A small audio-text matching model, trained from scratch: encoder norm layernorm, 39062 training examples.
Rows from block 4 of the fusion encoder of a small audio-text matching model, named by matrix and row number. Rows with one number belong to one neuron. Each number is 128 + 24 x the weight over its row's rms, rounded and kept within 0 to 255. All counts start at 0. Numbers have three digits each. After the name is the row's rms in percent of the matrix's.
After each neuron's rows are labels from the 100 texts, of 14848, where the neuron reaches its highest value: "fires on" is the input token at the peak. Only what is clearly more common there than usual is listed. The data: simulated sounds of rotating machines with and without faults.
# fc1: MLP up (fusion_encoder.blocks.4.mlp.fc1.weight, 1024x256), inputs 172-255
# fc2: MLP down (fusion_encoder.blocks.4.mlp.fc2.weight, 256x1024, transposed), outputs 172-255

fc1.353 112:185115105071116123116105123152136177174118109102122156129084186112140130124101109134106100181140113144156114076054108086143150104155113130137106106100169147134137095130160136118084107110123100113099131111130158146147132145114126069129103156130142116131
fc2.353 119:130123127094115100168104126169152128133160083131100142141091141118155175129099105130116086143120128173157130153118091127128107154119160140078154116115117149097150139141141146112139071114114103153151109122124123182090134134086167094145165144180173110110
fires on: "leak"; "speed"; "quiet"; "slowing"

fc1.651 116:122116121145103128158185114111081166165172087175121124115119110102182159131140092119139083116120152120145125170143118132184123094100103153119131099116133130141114105155143136134101148084125137089079171136122143102158103201104141155119125138155190109144
fc2.651 119:145147145084095143136146149200141128168122129167124149109139171144128108151140127100137106098146160115120108122104128136086110106136162095134132132113164097140117108121095159142170115152119148107147127139128099106107132112107146113148087097098143171172
fires on: "quiet"; "slowing"; "leak"

fc1.761 090:140117141146130136103120128148127091130096116148141128132120149128111130136131096129121138116110120166127124130183120117108137111115153111122087135141120114102103109104151126123127163125102157124093111087114073140086134102097139114107152176113116135125
fc2.761 093:139153132131126086141146123100083095136118148133107147097098149134127154125151096153098142119110094120106117144105140140120141177136123150150153127128128145155149098207128121150114116110115079148121113154107102138102138129125118118133152136127181169119
fires on: "bearing"; "down"; "white"; "flutter"

fc1.414 092:110113138138144116118120128108090152116168147111125084113100147114099164110119112129123166140165124126112139134141126144160130142034125145096122129128139096153082143134124141157110142111147119144177131155172133169181131158105123115122135099111139142135
fc2.414 081:116136130132163148120109106137106145133103167098158099155098188162110110115111120142102153179162103139126156094162163149129122124113097112114087112118105164177094127146120152133086112114128113103102093120136136153163091128123112062132167164134086141133
fires on: "quiet"; "grinding"; "knock"; "speed"

fc1.11 102:145140090130114171057102126120099130192100078107112117129149139132159120146106138142119138101146119173131139161154136117130127115124139117130137115123124117127141137135145145115084124113118132134117183116132140128123126115122112060128132111160176137115
fc2.11 109:127098151109109122177117128166116085154136109142152176123131142128140191121099085120166126138083135142150114136136140183142109132127117124096130116130112100109140118165122121113127060133101142173139090108133100148134129077100127096110122121150157128097
fires on: "leak"; "speed"

fc1.171 112:162153111116100145114119153168111097122177122149134112099145151128136154138143098151120137161128142134130109125124119163158101106155113152132094141175155125116109078128113085161132083078120169098105127160118124165130116151127158075137117121091109139125
fc2.171 126:087120156132115095133135106132164107136146105104150124132096145140122134115117170120112119150103118078132131125120112094133146158117089126125164187128083143150151155180170115126122118152119071165102121163106157164083125101146082125133149152154161106128
fires on: "no"; "gearbox"; "up"; "speeding"

fc1.553 121:153127081129120086112154122130086131154112170140104108154135142138111075135106121150139153195090131156140152113160100144128133121137102113133140116112121107148107128116134081153108110137160135139143149196120073115115145110126079147140107115116140149166
fc2.553 145:114119083146133169122132128165134145152130146160071121129161129128155098140152115113074147102163141107099148110104122151119107114152150108144092147150177115149099102168119141123152157121157102098149103095151112097176143128136151130165103098140105157172
fires on: "leak"; "quiet"; "speed"; "knock"

fc1.380 123:123138092135137155146105098149122127181152143124149121136095169111103123117094124065125150131145119110116156124154124096200099115164151122161144161110148099131158129118141105115116111159163139098121117114181178118142104150115134139138175128172123120129
fc2.380 134:131128097149117154123130106147116150159111140172123113139118144165120092171158108118113097132159178113111117115132143140131122112155142077146110107129165142114098108143087145137134161091159126111147098114161115081170143105127147167158073117125111170165
fires on: "speed"; "slowing"

fc1.126 119:119148110108121172144148099086094129126151115155146155119130112153165102163139137122098112117137155142104126147140093137109104080094134167078098086095122149141077087123093149100105148086099149114107150143093133113146154184084140170109164146089126097127
fc2.126 130:160113114106127120136152115147145123147123130140095153102167180129146116141189121081157100105110139105156111109124148158122109123146137068144118089160134109085124102120109162109167127155077124120182130109160106067155130136101165101089098077121132164172
fires on: "gearbox"; "slowing"; "thin"; "speed"

fc1.666 090:143136162092167167112112133120117110103132116133138136157121104141125125116130154117122123152167139137166160116123178167113157078108131098160051147157102087141120164080082107105150127084180112170124145130134105073137101127099080195094116120121109096120
fc2.666 074:109157150171144105111096079120090096113097164144120151114125162069170128133162148135134175121134120116118136167117125093117163165139128126129166097102117145120119163146106150139105144175104112164117137136130139107099131150121120125152127134123156104110
fires on: "bearing"; "knock"

fc1.472 106:143109088113140143113209114128143115150127162101112170122075151100150159127132112119105118117115149105103169140148150144123145128163081123185138150153123091116109097161100147126142131086162136138129127108133125129153114130102138177118144135148143107147
fc2.472 105:136125104129117141105156147166097151144110165142099084160154162129113076141154145123127104101133137126158112104120173166100147117125159116131076085148202177140100138143120157167132114118140119101133121150112072094152130122133166137128113107133118153135
fires on: "no"; "electric"; "in"; "speed"

fc1.441 109:123158103120162193137129113076134143115167127163135108111150085137196162154114113144118112075115133101126127187127162160099085089137117135139114125146112140085120100130099144128126144072103105143176103132138122093137092109129118133123155144108160089139
fc2.441 121:173121129094127106124156118169150119159163120172141122136168126123141115175131110119117130109118137091118110143108138118119107157143138112131143073139161121082093109172118146131156140152088111097152103125161107100129151117098136105120116075107131151141
fires on: "gearbox"; "electric"; "thin"; "no"

fc1.677 104:128132094139102130131142142103140146147141106111124117153143119101113153136093081150142135109163113154111126169087108150125122099120152141127077144133142125142124114139077128123104139167149141133137138109126099153126148134142144085131159143135178114106
fc2.677 123:153161115131109153138138157185153129152115123151137136104152106168124115110162138104097146097116172139131118130105147145108110144118152123106082113108127151125104117187099121098149120156131101120153117170101141115115129168161148173135132129109132174160
fires on: "gearbox"; "motor"; "no"; "in"

fc1.655 111:104126153143102133132156150102112137084155154148148138144131129090119105119118122134152089119115109129122121146138117090130109163112129104126167109138068134137169123107123188147113122127092123113102195138124144089134110157122104182104113153105113104119
fc2.655 118:153137132104127123143090104113140114101095139114124133135120115138131136128151168157140110156151144112123108133140118139131137204135122140132150123086092150116152116169138126134102099126113077131134112170124151135142144121122129127166147085116167106118
fires on: "<end>"; "medium"; "-"

fc1.341 095:151142157093118126105114151160111122110140124153137091105157074120161129137117119179142105115160156121146149125167133160145135114080137159146100136107140128150151130095183126136130146146101160114132134119137133085136104107085102095130143135143096139157
fc2.341 080:137139120085099117122124134142115143132131124123090133106163140135164120121114058109163085135115141104132115142153117117097131106107110126127136076122160129102139121099105124125136126124170138122160136121162070113166179124124116138137126114151135107123
fires on: ","

fc1.479 093:116104163115127122101104094116163130156109107170148053128116146117160127154169140110135121137131106127137178114108124124136149085114114105133118134116089129116159127147147152131113125144164115145160135134129140151121150121134126109134181148152152104119
fc2.479 092:141138163125118109171143120152120106161126110162128160110161142101139112143132122112125136126122122093150111125123135131110102142156161126130122095125143162148094124152087114117138086141116142107119135118149170172135101145108115119099112130169137140154
fires on: "leak"; "in"; "a"

fc1.516 107:089147148190134137151148142157116143109153136142166106089093136082154119143104126120117107132117116050148134132149162135142062154111091123126108143136164133145106131134145084161171102123142168118115135154149150132071122119105157141106133115154140149143
fc2.516 084:132127093126153124109168097115111126140116129143142152110114130160117106149162156134108145104169134083094117131149114150116120119106122105171100097128141147125084118111097148098177157172161127085114154160130156103145154132126118195163115115137120108178
fires on: "no"; "knock"; "piston"; "-"

fc1.719 084:134149097106133106126140124138104125120142122155137155093096120088138156094147128179178132146108066128110144137168109148094138117145087151154170073148125137086122142124130104083136120098098207142145072100147135148138110151134112096136136154105123103159
fc2.719 070:146122157141134109164138157132133093148166134119090132148127158168118158137116090101077131145120124096138081078151125149112130121120140106069119116092181132139130131131131129132101133164111106126101127173097124120144116147126137121143130118102123149125
fires on: "quiet"; "slowing"; "speed"

fc1.358 094:166105149131124120161097157145164102107135104085123138135136146133127189165112088125101145180106140128104143153160132121110138146146122140142089127113111086126123132121116149127103119106130112160128148112128094174103132122106145119159123123094139117125
fc2.358 092:108112149121153097137121128109141133104111115128131115127134108125132115136118155156100152135166106104099118145133105151128146172134094135127158145131134150141162127215139150175120095175143085116131097131116073138103121133190104131092134122125124130081
fires on: "bearing"; "rattle"

fc1.310 116:134110081154138131155123151121127131148097160121134133147109134138122130117067145142124185172166105177122125127130085103155150109135149130136160150083156070153144119120136117114118133104128192126137132139157143123151119127097130155174125112104108147152
fc2.310 121:139123099125138165119111151166112161153152147147126153141130147113133121141155133149109117140146158129102122092112133196141111087138143119116096106126167142134131130155126147120140140094143139107114100075142070141184103086119152140158137150151114169152
fires on: "leak"; "speed"; "quiet"

fc1.652 124:124139098121127154143117161133123132119171134141142150144126074162101146109115125130130123119140129122121109151171115110146131108129165159151137139064161110133102139114147132123127176108123170122143131097170074146163088136098147082167128124146117166132
fc2.652 148:142133104138109145117133124172137147153141146118082135124165131135141089157167134106108114108142186114114144131112129168136110119135148115163107085128198120103105119173094156119152150113165140114151113164154104101136157130141160144153091080139116139147
fires on: "quiet"; "slowing"; "a"; "speeding"

fc1.478 095:128149112128133161099104148166122091117163118152145108116132148146141152101083079137093126173094098120162148123122134094137122074165083100149115154160168114146105117110105127152089117141149168146167122149138091124103136146097126093081107104136097131145
fc2.478 082:131120149155161112144130100145161140127136111131143137114102129115126109115126121125069093131144117110099123145109104088097153167101126111126167183090086121118138115154115095148123148120111090142116147131142131163087157146150129133151112092152128111131
fires on: "gearbox"; "speed"; "speeding"; "thin"

fc1.603 108:083150206152121137104133117107084129099148139105105068093136141129111123146113106140114111107113132077159145133128121155111090163090084125126106122177098142112129106130122112110139104101157126089133138144145106154109121138108118154093109076107109112144
fc2.603 095:136129105116112116128141126173137131168083140125102120138128130178150083137133110116090182102149158125101131144160111130134143131144143114154128143109116074141110117176115121127146167133136132112136145116177122054156155107126147127176110111102107161133
fires on: "speed"

fc1.760 091:163141155109111091103117135111156103105116113137167126085145137163134078161088097107116125125171099131139079136166125137102117115098095119167146107143181149102100097091114095183121100113131156123118129134128104089174120141131141139136146150130122132135
fc2.760 083:094139145121130144129114147137144101138121136140117141142141144123128100133125079128111166126121162090128114113112122163152101152137137131136120136104132154137140138159136119078124100075096113109118139127138176136148142163083119119127127099123081160147
fires on: "quiet"; "slowing"; "up"; "speed"

fc1.462 089:142105143137140125170110155157119118101178179148142090140185119087141128110145141103112140153131121152152125111160141087145109117107179172127091160174165142086119091158132117141119118150147170166147129112163106081133149136124077119127126123120126106137
fc2.462 071:093122098129140135092126136103122140135085147088117138148125171158186130098124134141093145162100162124097145139125113111119115155119137168125146133142137099124144156158132149100131123108151121124128098132142158111146110152119148160086082126108142143115
fires on: "bearing"; "conveyor"; "rattle"; "gearbox"

fc1.297 094:111120156130153159120136113150158165121141164076102137129164125091169147160103130093156106135143124111132108170073138127170136129108138166173127130105080120158158078145149095127123124128117141127123138155156142173155115137124136151109087140130117175127
fc2.297 078:144112157130176131160120107116125059116143134105122171127121123108092084148156171135143142111123126124174126118118081138115139110135162112131107160120168125111126131094150132101110157125148153143116120097112143146082130116124134145133125137155154144116
fires on: "leak"; "quiet"; "slowing"

fc1.252 111:135124129120127114125100172127115132184092157087104156130091145130094114121078144130134146150122125151107136122164107121161108113132139149118177130122151137170112140088162125146108121131165147140079139139125125141133094148093147110146137156132142105132
fc2.252 139:149168111123091121151160127183117131160128131154102140103150143149156137176189087106123110125141157151120106150088135136104125101160126102135104104147153113125097093144097163104158122148136127105154143135156127112147138135115155115173082117125117142144
fires on: "quiet"; "leak"; "slowing"; "slow"

fc1.592 111:143136128116107122123143129149093101134123116129179109101129086159106124126103081129127096154117136139106135070105138120168116129143156148137112121076155118133089097121088116149117143133112149128134120106144118148154137110131120147135156117122128087147
fc2.592 120:132149112117097132147154107153098147139111166153067146121163126163133096157166095143103131112138142124129117132101126158119118125180142110122117097125140108143115103152123139093152134133093111108131135124155115106149135157134110125168093065126124137151
fires on: ","; "quiet"; "slowing"

fc1.762 103:115127120164114144134140133111093139149188155118152166105129127136124110105150114121154147126133153103105134124133147163133095083129127143120130109114122131135131151127138125140154138118180137092137125122088147090140065139099107195082152148150117116136
fc2.762 133:182101174120124100163086097154185094145152097145133126140126106092180165176144131113141136134119128095124112151106142111141141132151147117130142121130140091121120130146146116068151090186081119134153133121121109157072136104110142081141161081147207139095
fires on: "gearbox"; "speed"; "fault"; "no"

fc1.567 106:170139122099142122121135091164121117107161143153148092163124117127103120155104103121161153134107116154128157127134136182144143121114160123144062126126129079113109116105137121157125130135084154125160139090178135109137107120155128093108129114115116121111
fc2.567 085:111097078137101168095171110154162120144129134118121112119152125146114118140145131109134155117112152110109129120111101131104131123129172057119132110132135170091094122160108157127150119126112131128122117150111110143161127150101144138121159081135149133096
fires on: "no"; "up"; "in"